{"model": "multi-label image tagger", "dataset": "dashed paths with two dots that lie on the same path or on different ones", "train_examples": 295000, "image_size": 32, "crop_scale_min": 1, "horizontal_flip": true, "arch": "vit", "norm": "rmsnorm", "norm_position": "pre", "hidden_act": "quick_gelu", "mlp_ratio": 4, "head_dim": 32, "fused_qkv": true, "bias": "all", "qk_norm": false, "parallel_block": false, "dropout": 0.05, "inner_norm": false, "moe": "top_k", "num_experts": 8, "moe_every": 2, "expert_mlp_ratio": 1, "experts_per_token": 1, "shared_expert": false, "patch_size": [2, 2], "layers": 14, "width": 160, "positions": "rope", "pooling": "class_token", "num_labels": 5, "residual_init": "zero_last", "optimizer": "adamw", "learning_rate": 0.0018, "beta1": 0.9, "beta2": 0.999, "eps": 1e-08, "max_grad_norm": 1.0, "ema_decay": 0.995, "max_steps": 11800, "batch_size": 128, "epochs": 5.1, "lr_schedule": "cosine", "final_lr_fraction": 0, "warmup_steps": 590, "weight_decay": 0.2}
Rows from expert 4 of block 9, named by matrix and row number. Rows with one number belong to one neuron. Each number is 128 + 24 x the weight over the matrix's rms, rounded and kept within 0 to 255. All counts start at 0.
# up: expert up (model.blocks.9.mlp.up, 8x160x160), inputs 0-159
# down: expert down (model.blocks.9.mlp.down, 8x160x160, transposed), outputs 0-159
up.90 [177 133 112 153 140 122 173 148 160 128 150 197 162 135 135 114  96 115  99 169 116 134 137 138 147 133  89 118 155 101 103 102 103  81  87 106  89  61 175 122 127  78 169 103  53 125 119 118 136 153 105  98 130 105 121 109 154 164  79 109 142  75  97 137 147 143 164 106  95 121 133 147 126  85 137 127 110 117  79 136 110 147 143 121 139 162 149 115 111 132 141 109 115  75 127 163 111 154  60 131 159 134 159 121 145  61 116  79 126  77 170  81  64 134 111 176 154  89  51 162 156 166 152 138 173 116 132 123 179 154 131 125 127 105 113 127 138 150 105  78 135 152 141 147 132 140 136 182 115 153 165 130  95 134  87  96 118 113 124 127]
up.91 [211 123 121 152 135 157 139 117 204 132 138 180 170 184 130 134  98  93 101 153 128  97 105 175 155 153  60 121 151 126 117  76 102  69  80  88 107  71 180 144 113 118 147  71  65  71 139 124  96 142 119 123 107  69 112 116 157 196 124 169  95 110 109 137 108 164 135  98  99 115 163 161 148 141 136 153 124 117  70 119 111 143 153 129 145 185 127  99  82 114 144  83 135  88 151 126 112 157  61 137 145 159 148 146 113  68 106 105 104  70 173 108  95 140 112 154 187 117  71 158 158 193 160 131 127 157 118 127 151 134 146 136  54  70  97 143 160 100 115  93 130 130 101 188 119 133 102 209 137 188 173 135 116  84  78 108 151  89 120 129]
up.92 [222  96 130 173 159 155 158 114 184 124 156 182 141 177 127 126  82 132 127 152 106 102 142 172 113 143  64 120 160 128 110  82  64  62  91  67  98  65 184 137 108  91 158  71  54  76 126 120 104 158 127 115 137  86  99 126 167 206 110 110 130  72 112 121 138 169 157 102 109 133 126 129 140 119 111 163 102 120  49 129 107 147 140 140 117 157 144 103  85 142 144 108 140  71 117 157  94 155  43 142 154 124 153 142 137  86 119 122 120  67 143  72  96 152 123 156 157 120  88 177 144 187 162 121 148 121 121 133 140 130 135 158  96  90 121 114 166 112 130  81 117 137 132 175 129 106 114 198 145 173 177 125 101  93  89  86 104 132 122 119]
up.93 [118 105 132 110 117 135 106 103 115 125 145 145 155 119 112 111 138 138 134 121 147 150 121 133 135 116 119 135 149 113 128 108 124 129 128 108 154 129 145 139 103 138 154 150 132 129 102 113 126 148 134 136 124 122 160 113 127 121 132 131 147 123 122 147  95 153 140 133 121 119 117 128 128 138 147 137 136 139 146 147 139 123 130 136 151 106 125 118 118 155 100 141 125 130 150 143 134 119 131 122 163 128 127 118 126 112 110  82 119 129 136 110  92 139 114 137 170 110 138 129 140 126 140 104 113 117 121 102 128 126  94 138 145 123 146 142 150 131 133 132 130 127 134 112 129 163 121 145 114 113 121 105 120 133 120 125 137 123  99 115]
up.94 [182 120 116 160 129 142 126 135 155 132 120 152 140 157 128 148 114 105 124 151 111 129 134 137 144 115  95 119 137 105 141 127 114  82 123 114 124  72 150 146 123 113 182 114  54 131 119 116 115 132 101 111 114  85 122 117 138 162  89 122 153  89 112 130 112 155 162 123 130 125 146 133 118 112 133 120 138 147 116 138 116 139 130 135 157 155 131 101 111 144 119 107 130 100 131 160 116 123  68 137 144 139 151 107 149  54 102  84 134  85 157 112  84 119 116 144 138  95  79 158 136 160 153 128 129 140 115 126 182 140 126 128 136  97 114 121 127 123 128  97 155 147 136 129 100 136 119 173 111 157 144 122  99 111  70 111 147 134 125 130]
up.95 [138 117 124 150 132 130 146 121 144 120 109 160 164 131 125 125 124 142 137 139 128 124 137 131 134 127 111 109 147 111 125  80 100 110  98 122 150 122 172 140  95 142 161 113  79 129 108 108 122 155 111 126 106 121 144 123 159 178 114 116 146  53 103 114 112 132 165 132 106 123 117 140 156 112 150 151 137 157  68 116 136 138 155 140 129 120 128 115 109 138 152 129 141  93 115 135 135 143  82 128 137 134 154 110 118 108 116 102 122 123 145 112  83 143 145 193 189 108 124 152 157 136 148 141 151  99 138 144 154 151 117 131 121 137 125 144 150 117 132  92 101 133 140 138 115 128 140 164 156 128 129 131 128 114 115 120 146  91 130 116]
up.96 [171  91 170 150 135 168 173 139 117 114 132 133 136 164 159 130 103 135 160 115 129  86 135 115 122 135 144 150 110 113 129 144 143 112 112 105 136 159 135 146 133  76 118 156  82 115 119 143 125 126 170 122 124 122 127 127 142 193 109 139 160 101 133 130 112 143 126 139 147 114 135 121 156 122 128 135 120 151 133 150 106 118 123 137 140 152 118 119 112 147 132 141 144 133 134 128 124 151  58 138 156 130  97 108 143 141 124 137 112  95 136  97 110 143 131 141  89 126 132 121 131 160 129 140 139 116 120 109 142 133 150 129 113  91 121 152 149 119 129 103 153 123 163 127 126 113 128 128 167 138 155 141 129 101 146 134 127 142 112 142]
up.97 [140 108 130 137 111 123 137 124 121 107 139 152 146 154 123 118 120 135 112 127 127 133 122 138 112 113  91 113 150 107 137 100 107 145 116 108 147 115 147 126 117 103 161 127 123 131 106 107 114 121 119 138 141 125 112 148 130 150 105 135 113 124 115 138 112 145 136 119 109 123 125 121 137 125 124 136 134 136 144 122 119  99 149 135 152 134 145 124 106 137 126 130  90 105 152 133 117 125 117 120 137 147 137 114 121 113 112  98 131 134 125 125 108 151 115 139 130 125 116 145 141 167 174 134 100 139 134 120 144 129 115 136 140 101 148 118 127 145 110 104 131 132 153 129 119 134 119 163 118 113 148 105 117 144 107 128 143 142 122 125]
up.98 [209 132  99 175 138 154 135 130 200 143 147 216 164 144 131 110  94 118  90 151 155 126  91 159 129 142  70 122 130  90 127  85 116  84  83  87 108  88 187 152 113 109 174 106  68 105 126 111  62 128 109  99 127  86 128 129 152 214  95 159 129 111 101 160 134 187 173 126 127 140 155 139 135 106 141 150 120  78  72 122 121 120 151 119 126 207 117 107 101 122 115 136 131  84 148 142 112 120  61 112 122 132 146 126 109  89 107  89 122  54 149  78  94 100  82 146 168  94  67 132 133 211 167 125 173 154 121 147 168 136 111 144 105  97  90 144 151 125 138  70 172 182  91 122 114 115 126 196 112 130 152 134 117 108  84  73 105 113 131 110]
up.99 [186 111 105 155 115 153 161 127 131 114 134 160 148 112 124  95 112 148 108 175 115 135 117 145 152 117  97 143 133 129 121  75  94 149  98 112 125  78 160 139 117  97 179 125  83 128 123 115 115 144 114 129 141 101 126 120 121 186 107 113 121  97 113 121 105 165 156 112 115 147 139 133 141 142 113 164 123 108 111 134 135 147 125 124 126 108 131 128 117 119 146 136 113  87 140 184 118 122 122 128 154 121 167 109 114  99 112  93 109 100 146  86  95 139 123 144 181 100 124 139 142 187 149 150 149 110 135 124 142 139 125 161  90  98 116 133 128 107 155 116 113 137 144 153 123 129 111 171 129 131 139 114 102 118  72 114 112 128 126 133]
up.100 [177 102 142 179 122 132 150 124 143 105 139 204 150 143 118 126 111 134 101 127 106 131 142 164 150 148  77 126 158  94 108  83  94  81  66 106  86  51 173 152 113  88 147  92 100 124 136 109 100 116 115 138 144  97 113 118 157 179 114 120 154  90  89 143 124 166 162 120 115 108 134 137 144 114 131 153 135 118  51 130 123 123 154 120 128 153 135 112  76 120 144 118 131  86 150 158 112 136  46 142 144 151 148 124 147  61 103  90 132  94 153  92  66 140 117 186 174  65  95 158 158 166 160 109 127 136 109 131 150 155 114 124  98 100 135 140 184 139  98  91 124 161 153 137 114 114 104 195 148 175 135 126  93 111  77 107 114 100 118 115]
up.101 [134  85 153 141 117 131 127 128 136 117 143 134 148 107 127 126 112 155 118 117 141 107 132 131 120 144 125 124 135 114 148  92 106 154  76  93 124 140 166 127 130 143 171 109 134 119 123 106  96 139 135 143 115 136 124 116 118 145 141 113 125 101 103 111 118 114 139 103  87 112 149 116 154 119 145 155 109 124 109 140 132 118 137 119 178 114 114 125 129 109 104 131 115 120 142 155 110 160 103 130 129 112 143 142 136 125  99  93 106 132 111 120 116 135 119 137 126 116 124 119 153 153 159 107 115 128 144 113 112 144 118 140 156 119 135 133 156 147 110  97 125 125 134 120 123 117 127 160 157 106 126 111 127 106 116 102 141 143 153 124]
up.102 [154  90 131 150 127 138 131 141 118 123 129 143 166 147 131 122 143 143 108 155 133 145 146 108 127 132 104 126 131 126 117  94 110 140  60  99 126 113 162 146  89 112 175 148 123 124 111 118 103 142 130 144 138 125 129 116 119 147 109 115 123  93  84 113  89 157 156 113 105 133 127 128 142 130 130 142 124 148 123 113 144 144 133 144 182 115 160  98  94 147 118 141 144 124 138 163 120 139 114 121 125 138 149 128 128 101 108  96 119 127 135 108 116 131 123 126 172 116 123 148 146 169 145 128 118 117 107 139 140 117 116 160 156 148 142 134 141 126 117 109 135 140 149 117 148 148 115 158 133 113 137 108 113 114 138 106 158 122 127 112]
up.103 [131 107 110 140 132 111 123 125 104 152 153 143 131 133 134 117 140 147 117 113 139 149 106 134 122 116 132 120 133 104 137 117 142 133  96 121 140 128 114 102 138 124 128 139 124 155 143 137  97 124 105 156 110 121 137 128 134 133 132 134 132 116 123 128 115 142 150 125 105 129 126 117 155 131 145 140 138 133 107 133 129 132 121 129 149 113 104 125 119 126 132 131 132 124 141 139 122 115 111 118 119 135 116 140 117 124  99 109 136 132 153 123 122 128 128 136 120 122 123 140 143 129 143 118 133 136 111 109 138 118 110 139 148 136 139 147 152 127 124 125 137 139 116 155 113 138 114 128 106 116 152 132 127  98 124 124 139 149 116 127]
up.104 [177  88 110 154 119 129 166 114 143 109 146 183 152 125 126 106 117 142  97 172 117 148 121 151 131 131  79 138 144 125 118  74 100 132  71  82 117  96 174 134 113 111 163 104  92 147 109 129 113 125 115 132 173 105 115 102 138 186 119 104 122  89 110 125 119 176 170 117  95 122 140 140 139 121 115 137 135 123 100 130 122 152 160 140 126 150 144 125  86 135 136 104 132  99 152 173 122 150  85 123 141 130 155 116 108  67 113  71 119 105 142  93  72 138 118 141 187  86  72 196 145 170 156 149 134 141 116 124 147 143 118 140 129  97 124 129 142 128 121 102 132 139  97 150 115 141 104 205 153 126 168 119 106 104  66  88 127 124 148 117]
up.105 [ 92  65 157 125  92  93 138 110  95  84 152 189 156  97  70 112 161 157  96 121 121 174 181 141 141 110  87 104 159 114 129  63  83 159  47 121 132 140 185 126 126 166 202 146 129 171 129 112 171 195 134 137 153 149 138  86 155 130 122 127 138  75 135  96 130 175 158 104 112 126 115 141 125 137 114 137 116 122 105 158 152 130 197 171 162 146 150  93  71 158 165 143 143  81 158 164 140 177  81 111 147 146 169 146 150 128 100  62 102 150 138 115  65 113 131 125 210  99 129 152 149 123 152 130 132  90 129 118 128 155  99 154 143 155 143 141 177 128 122 101  83 137 182 161  96 135 148 147 165 107 113  55 115 161 113  93 163  98 137  86]
up.106 [163  67 131 163 133 162 158 120 171  99 114 130 108 152 142 112 101  98 115 130 127 107 102 126 137 154  67 154 167 124 118 119  95 150 102  74 159  68 158 104  74 149 125 138  98  67  99 117  99 107 158 164 127 135 141 115 148 198 113 143 144  98 128 147  93 166 129 111 122 111 105 115 135 104 167 156 156 114 106 133 129 112 114 111 150 139  94  81 115 130  61 133 132 113 147 145  97 148  75 125  98 127 133 142 155  71 109 140 113 102 136  80 105 136 113 143 140 126 113 168 160 185 162 114 112 141 136 116 115 120 142 152 126  99 108 170 133  99 126 104 194 148 136 133 126 128 111 153 130 126 127 129 139  80 120  86 135 127 138 122]
up.107 [155  85 146 170 136 126 136 123 169 108 125 190 136 145 121 116 125 135 104 156  90 129 141 147 175 134  70 108 159  93 119  61 106 116  29  82 101  46 195 145 122 117 168 107  85 110 117 109 131 157 118 116 170 119 123 108 168 181  97 122 135  83 107 120 121 191 174 121  77 118 105 163 124 107 132 132 120 110  75 140 110 137 143 134 152 130 141  75  90 135 130 102 120  72 133 150 132 156  84 144 134 136 154 127 141  61  95  93 109  77 153  63  60 129 117 129 197  99  89 176 150 188 150 133 139 110 116 129 154 151 128 150 115  85 115 124 139 144  93 123 112 156 126 171 114 107 123 214 160 141 176 107 117 106 103 100 129 104 111 116]
up.108 [118  97 152 135 124 118 105 106 129 114 139 149 144 108 114 120 133 152 132 125 117 137 147  98 118  99 123 128 152 103 137 117 124 134  97 129 138 120 141 111 120 158 146 139  96 120 110 109 123 123 128 156 118 135 113 126 135 138 142 144 152  97 148 100 120 141 136 116 112 131 127 110 134 133 147 127 104 151 134 135 137 148 157 153 163 102 135  95 103 133 100 136 112 129 113 135 125 136 108 123 138 118 123 123 124  99 105 111 141 144 160 119 118 131 154 154 147 127 128 129 140 144 116 144 119 128 132 138 114 109 121 144 155 121 125 130 148 145 110 129 122 115 138 113  98 128 124 140 107 114 124  94 132 144 122 127 140 116 134 124]
up.109 [137 121 115 137 146 151 134 127 156 126 118 117 134 152 144 144  88 133 147 112 138 121 140 137 119 123 126 126 130 122 129 145 109 103 129 145 115 132 129 162 123 130 112 120  99 127 130 128 123 137 127 135 127 109 116 155 140 152 110 109 132 100 131 148 137 121 125 137 142 127 103 141 147 124 131 119  99 120 138 117 120 128 129 123 120 147 128 133 134 120 119 143 149 138 133 118 149 133  98 144 146 133 124 122 105 136 133 127 140 131 128 135 117 110 136 132 114 122 121 135 116 138 125 149 125 135 124 133 143 123 139 122 120 104 128 116 130 120 122 111 140 129 114 144 131 126 117 130 143 168 127 139 134 120 147 141 123 129 120 121]
up.110 [145 125 143 132 104 101 126 122 123 150 103 135 109 134 125 146 149 130 115 124 154 121 107 156 129 145 123 111 129 105 144  99 114 131 106 117 130  92 158 137 113 112 112 150 104 123 154 130 105  97 126 156 104 120 137 123 119 138 127 153 136 151 118 148 128 128 141 115 129 131 128 129 137 136 139 135 150 138 116 129 132 101 111 121 134 126 111 125 123 142 137 139 128 114 126 105 116 144 112 118 135 167 124 123 125 129  87 135 127 118 120 128 118 108 129 137 157 110 117 118 152 153 135 130 102 169 126 136 127 130 118 140 145 150 126 137 128 129 136 103 135 128 134 125 129 110 111 159 123 123 135 138 131 103 127 115 103 131 143 128]
down.90 [127 123 108 133  95  97 123 144 146 143 112 171 116 128 133 106 104 121 109 102 193 151 139 128 104 114  91 142 139  71 103 152  71 107 119 122 162 122 146 153 116 149 129 151 133 101 131 120 117 103 145 180 105 121 125 147 134 141 107  85 139 106 118  90 137 142 102 118 130 125 116 157 129 117 111 148 157  90 115 110 125 140 150 130 159 151 106  94  78 151  97 132 108 174 182 133 130 122  99 126 118 121 149 132  88 115  91 205 158 108 143  96 121 108 120 148 113 160 133 123 137 164 178 141 136 171 185 120  88 147 134 146 150 117 162 113 128 123 122 143 155 129 123 123 121 145 133 146 143 109 156 133 174 110 184 169 129 175 116 133]
down.91 [131  76 155 164  92 128 124 143 184 132 100 134 123 162 125 130  92 128 101  73 170 109 150 117  83 137 101 118 131  97 109 153 104 131 122  97 191 156 144 141  99 150 110 134  99 106 110 140 119 130 129 182  81 120 158 128 104 177  98  87 127 104 175 128 127 174 132 139 152 121  98 185 117 105 152 132 171  95  97 105 103 122 158 151 134 136 133  81  93 143 105 124 120 190 176 136 109 123  83  56 135 114 171 126 111 125 111 147 154 172 133 105  94 118 113 142  88 114  98 125 136 142 133 108 118 162 139 129 115 141 122  98 204  98 175 127 138  66 159 137 142 133 148 133 145 138 155 180 176 123 125 164 170 126 152 159 173 137 133 153]
down.92 [130  89 134 162 115 119 114 157 202 138  98 151 118 129 132  96  99 139  91 109 180 133 172 134  88 117 112 102 155  73 118 137  85 130 106  99 177 120 158 120 140 164 143 127 120 143 131 149 128 105 133 171 127  97 132 146 123 159 122 121 113 100 132 130 106 145 152 140 176 133 104 173 132 107 143 135 171 101 115 111 151 128 154 124 129 125 118 120  79 145 108 146 147 162 168 141 114 126  98  85  93 125 130 169  96 128 107 142 135 147 128 131 135 127 116 134 109 136 125 134 147 170 143 118 137 153 170 149 109 172 166 124 186 115 173 118 110 119 135 123 126 141 127 127 129 131 145 177 140 113 137 139 170 121 197 146 145 143 117 126]
down.93 [143 157 139 126  94 118 143 132 127 133 122 131 130 135 145 102 132 142 142 113 117 120 114 119 126 123 130 139 146 137 130 175 124 123 131 147 138 108 122 154 118 131 132 123 109  92 133 143 122 117 133 128 150  91 122 138 105 116 130 102 128 142 126 128 143 125  75 119 114 137 144 131 123 121 145 135 143 148 131  94 121 115 122 130 154 137 136 112 105 134 126 122 111 217 120 139 135 108 106 134 128 131 147 135 164 102 130 206 141 117 120 153 111 126 140 137 104 159 132 144 101 136 145 134 106 127 183 118 117 138 126 111 127 117 134 130 154 105 131 119 130 150 122  97 138 130 172 153 123 139 129 148 140 144 153 189 126 101 111 148]
down.94 [110 138 122 156 136 112 112 126 144 137  84 139 117 162 128 109 121 145 133 115 186 139 141 136 111 140 147 119 110 110 123 151  69 117 139 108 165 134 168 135  95 158 149 131 127 121 160 127 108 120 125 166 143 117 108 161 126 129 114 121 128 126 127 118 118 159 114 126 147 146 135 115 146 128 114 117 144 105 150 143 136 116 150 150 157 116 131 111  94 134  95 134 100 181 158 144 149 144 104 131 125 126 140 132  97 119 124 182 128 138 125  99 130 125 106 123 118 145 136 121 120 138 140 111 100 142 171 130 101 117 122 161 149 119 133 110 116 129 127 141 120 108 159 109 114 120 128 123 127 116 151 158 142 126 177 144 140 153 100 139]
down.95 [137 121 121 136 129 152 149 126 131 124 115 119 111 120 124 117 130 149 128 129 150 118 105 106 121 109 130 131 127  95  93 156  92 133 149 108 143  91 141 123 112 145 126 133 143 109 130 144 111 118 144 186 143 115 105 156 125 162 105 104 114 105 123 105 132 161 134 108 119 121 134 115 164 120 127 144 146 102 122 141  86 125 126 119 187 147  96 119 103 154 111 120  95 234 124 154 126 108  98 130 120 145 111 124 113 108 119 218 158 127 148  94 156 125 126 137 108 158 147 119 121 160 142 150 109 155 150 137 118 123 119 153 124 102 123 120 137 108 131 121 192 131 123 124 125 132 145 131 109 135 124 120 155 109 173 163 152 147  99 149]
down.96 [168  79 170 161 143 151 104 152 146 143 108 127 136 114 122  96 128 154 147 136 157 122 147 114 104 125 132 162 149 107 119 151 115 155 116 106 118  99 125 146 141 136 125 118 131 148 115 126 135 152 136 118 136 127 101 131 104 150 112 122 137  94 132  78  97 159 151 120 126 131 116 131 140 128 126 157 108 125 130 160 145 139 117 125 121 111 164 139 144 150 101 121 155 161 121 113 124  93 171 113  96  88 152 126 130 131 133 117 127 167 129  99 119 135  93  91 143 131  93 122 135 127 111 105 117 141 171 155 173 146 162 166 135 114 102 120 127 121 133 139 131 140 114  90  97 130 128 143 134 136 123 138 166 125 144 110 158 130 125 130]
down.97 [141 122 124 110 103 148 127  91 125 122 106 136 138 134 129 136 115 159 133 132 143 120 155 126 155 110 137 152 123 106 122 162 116 114 127 130 134 114 128 132 136 125 119 124 115 104 103 133 127 127 131 153 184 122  99 151 126 141 136 103 157 111 109 139 105 124 100 132 132 141 143 144 127 133 133 133 125 134 128 139 135 141 146 133 169 148 139 119 126 148 110 107 107 187 139 149 136 137 119  87 133 130 133 111 122 129 116 185 123 110 137 137 125 144 132 122 109 145 133 117 125 118 108 104 122 107 179 143 100 125 132 116 138 105 130 141 150  89 108 117 127 110 110  97 140 131 172 121 113 125 141 171 131 124 152 189 123 114 126 166]
down.98 [ 95  83 150 134 114 115 122 133 189 136  91 125 129 190 111  95 113 124  66  86 153 135 134 120  90 156 105  90 126 111 146 186 109 169 106 126 160 156 157 133  91 173 116 160 146  73 131 141 116 109 160 194  59 148 151 131 150 189  99 122 125 127 134 127 122 143  84 130 150 114  89 164 138 128 129 130 180 127 143 111 128 139 134 127 141 127 105 115  85 147  87 117 147 198 165 155 142 148  90  93 156 202 180 103  76 127  86 216 149 190 132  91 127 146 111 119 119 151 146 140 129 175 138 113 124 152 185 124 129 139 121  82 144 111 176 123 127 137 183 127 153  86 145 154 146 142 149 188 119 132 123 163 165 106 167 180 152 161 145 137]
down.99 [127 124 110 120 107 156 112 118 150 110  89 133 138 156 138 100 107  90  97 107 142 119 118 155 120 113 115 138 150 102 119 159  96 120  95 132 138 117 161 153  97 162 159 134 127  73 123 129 110  91 142 127 113 126 152 126 141 142 102  77 100 114  98 156 135 162 129 136 115 151 136 152 140 113 130 141 131 122 135  74 128 123 131 134 192 171 130 113  68 155 125 113 105 192 148 166 134 136  72 111 105 113 187 143 150  79  91 213 140 137 132 120 108  83 107 157  94 148 101 133 157 134 162 103 112 140 217 107 128 140 104 126 135 106 147 147 131 130 133 105 136 104 155 113 154 139 148 143 147 147 156 145 150 133 170 154 114 114 129 145]
down.100 [123 100 117 146 123 111 151 126 165 138  88 156 118 138 116 111  93 133 122  87 166 100 150 113 108 139 160 133 135 107 119 158  69 149 117 108 169 148 138 155 109 165 158 109 131 128 116 120 100 138 135 188 137 121 121 168 122 119 134  84 136 124 118 115 108 148 118 130 143 106 101 141 115 118 120 128 153  94 122 142 146 126 144 137 166 161 130 106  87 172 102 125 117 180 197 150 135 124 112  97 131 112 121 135 102 103 109 185 151 114 158 113 128 137 131 148  93 164 126 138 122 153 142 119 133 167 196 148 102 151 146 120 183  88 174 122 127 112 135 151 140 136 125 115 134 113 124 143 140 134 147 153 179  91 181 156 132 122 119 153]
down.101 [150 109 142 137 107 132 144 133 132 102  87 137 119 141 125  87 122 131 140 136 106 114 128 148 116 117 135 143 134 132 111 166 125 129 136 118 154 113 132 136 137 145 102 104 134  93 121 140 139 128 119 118 152 116 125 165 110 147 132 130 105 143 142 142 142 134 116 126 136 148 144 133 124 141 168 141 119 166 129 114 120 123 102 142 129 140 126 132 115 128 140 115 133 200 131 123 143 135 100 121 129 104 149 121 153 119 135 203 102 142  90 129  94 133 149 133 122 142 118 125 128 154 125 159 107 133 211 147 133 119 121 126 142  89 117 133 152  88 127 139 130 133 123 133 142 137 164 125 151 136 133 162 156 135 186 179 126  89 119 126]
down.102 [136  93 149 129 131 128 155 130 116  95  63 142 155 142 123  91 128 140 139 141 131 110 174 130 113 112 105 130 127 130 142 144 128 117 117  92 135 105  93 180 136 130 116 107 135  91  97 107 113 122 100 117 160 111  97 144  94 126 121  99 101 121 138 104 116 102  93 134 134 113 173 127 137 137 122 134  98 143 123 141 134 123 129 121 135 144 175 147 114 113 122 105 106 183 100 131 144 135 117 139  89 107 130 121 121 112 101 194 104 146 119 119 113 152 138 146 107 169 120 138 126 191 138 119 128 115 210 125 138 131 159 142 117 118 114 115 158  89 126 113 117 147 140 142  99 151 140 151 129 143 138 158 135 111 185 200 142  92 130 144]
down.103 [133 147 117 123 109 112 128 124 133 118 134 110 134 131 145 120 104 134 127 136 138 136 113 115 111 146 129 126 135 154 136 143 126 131 128 122 128 128 131 117 123 160 110 144 120 123 112 118 122 114 148 155 144 112 123 143 127 140 149 124 132 140 125 146 144 114 100 126 124 120 142 148 112 134 137 136 120 128 112 113 104 118 122 118 118 115 125 123 124 137 118 100  99 173 143 135 127 143 109 137 147 110 150 131 130 150 149 160 108 134 128 118 121 122 120 130 124 119 161 128 126 118 132 149 122 147 161 168 109 123 123 125 140 122 123 114 148 108 145 138 137 151 121 121 148 136 146 124 120 116 119 159 128 123 145 159  87 149 133 119]
down.104 [138 125 117 151 105 118 125 119 145 139 100 154 150 136 146 117 103 125 127 117 148  82 128 138 100 104 110 139 141  98 114 151 101 118  96 113 128 105 187 154  82 176 156 158 125 105 108 163 142 118 117 131 108 135 159 136 146 147 146 106 114 106 125 132 124 135 111 114 152 138 149 159 134 118 152 115 136  91 118  84 129 119 134 111 173 152 128  96  61 153 122 123 116 181 158 144 156 146  97  78 154 131 164 128 125  99  84 210 150 118 123 146 100 108 125 142  80 141 107 101 149 157 145 128 117 144 208 131 108 140 110 128 147  97 170 115 128 113 137 109 106 136 147  93 139 159 168 152 138 133 167 160 162 118 181 191  87  94 114 151]
down.105 [194 120 156 133 138 187 143 167 108 123 109 158 136 152 129 104  83 144 148 163 113 108 141 124 135 141 143 167 137 174  76 170 122 149 143  87 132  92 144 161 117 140 122  78  88  38  92 149 126 134 110 127 125 148  67 184 139 148 106  80  85 154 121 145 146 112  95  92 107 140 180 143  99  86 144 136  83 177 103  95  80 145  82 123 152 149 192 133  95 107 109  86  69 220  72 181 109 128 124 184 168 111 138 102 145 106 151 223 169 107 122 101 114 177  99 158  70 169 108 148 119 214 110 136  93 127 228 175 141 128 121 119  94  34  86  92 111 100 100 121 164 180 154 128 150 125 135 171 142 196 139 193 163 104 185 193 150  65  99 210]
down.106 [143  97 146 174 131 133 176 148 131  99 100  97 125 168 130 139  90 127 134 122 146  92 158 108  80 172 109 136 138  68 106 147 128 152 142  58 109 140 111 120 138 142 119  99 136 104 115 125 114 134 144 129 145 209 125 131  88 184 117 115 125 135 125 112 109 109 103 147 143 144 123 130 147 108 166 116 121 111 147 148 133 103 104 121 116 103 137 141 140 158 117 136 125 191 138 128 148 151  85 118  99 106 136 140 137 124 163 187 143 168 147  85 139 137 122 128  91 166 151 173 138 154 104  97  77 130 171 138 138 124 146 206 144  82 120 145 145  96  89 146 156 121 153  57 110 114 153 154 160 158 115 174 165  84 163 174 135 111 116 142]
down.107 [145 111 114 141 127 124 142 126 147 132  95 167 134 113 124 104 111 129 100 113 165 102 132 145 101  90 109 109 142 101 109 160  89 125 111 112 137 114 151 175 107 172 139 125 110 133 139 133 113 116 120 167 136 126 146 131  93 149 111  85 118 110 154 113 111 129 148 138 154 134 114 166 119 133 110 136 128  99 131 132 144 108 161 143 154 165 118 117  76 156 137 114 143 165 149 131 151 150  98 104 152 124 135 156 112 103  94 191 144 124 127 138 114 112 112 177 115 157 110 122 128 156 135 116 114 126 211 129 127 145 131 134 159  91 156 119 120 104 146 146 131 136 169 100 139 116 118 160 159 145 122 170 153  91 199 186 103 131  96 149]
down.108 [154 135 133 116 128 138 124 110 109 127 119 124 143 117 115 125 126 136 125 125 109 142 143 117 141 137 143 159 135 127 129 151 117 142 114 139 133 106 134 156 121 158 140 104 108  93 128 133 133  96 122 140 138 131 115 143 112 146 144  99 123 106 120 117 109 105 111 116 139 140 133 125 112 127 138 120 148 144 109 125 102 133 136  95 124 136 129 125 120 144 123 107  82 187 102 143 117 124 143 111 111 120 130 119 129 123 135 173 108 140  95 142 111 161 126 109 120 137 128 128 118 126 140 140 134 142 178 125 117 130 132 128 120 102 111  99 139  85 133 117 132 156 139 123 139 121 141 132 105 134 121 138 125 139 152 186 130 125 152 152]
down.109 [133 110 133 127 144 148 134 139 125 113 132 130 111 126 132 138 126 135 159 114 121 130 105 119 128  96 135 150 137 120 131 115 133 125 126 104 129 135 133 161 104 129 136 139 115 165 126 128 147 129 149 113 118 143  91 131 148 149 107 137 127 129 127 127 136 121 134 123 146 132 151 137 127 127 120 142 152 137 134 141 146 117 116 134 123 130 129 124 151 153 143 127 126 115 109 114 135 119 142 127 113 124 133 115 122 140 129  81 137 136 115 101 129 137 130 150 159 131 143 123 138 136 141 120 112 116 139 126 148 146 145 150 111 112 118 132 122 140 118 138 118 119 143 101  96 152 114 117 148 133 133 148 117 131 117  85 103 142 123 109]
down.110 [120 114 134 141 141 139 117 128 170 138 125  99  88 170 125 116 106 121 113 125 150 126 132 136 127 153 146 106 132 156 143 173  96 174 145 102 133 163 134 124 140 134 115 114 137  91 128 117 130 151 111 133 136 119 134 135 146 152 118 103 127 129 135 152 109 109 101 127 158 110 110 120 107 137 142 131 145 100 113 144 122 123 153 112 126  96 137 127 134 109 113  98 126 168 143 113 161 141 134 100 129 123 134 133  89 117 133 153 115 155 130 160 147 120  85 113 123 125 127 136 105 121  95 123 135 156 141 131 119 131 130  99 179 125 114 120 129 111 133 143 124 138 145 109 143 127 138 124 118 155 142 125 150 125 121 151 147 135 109 135]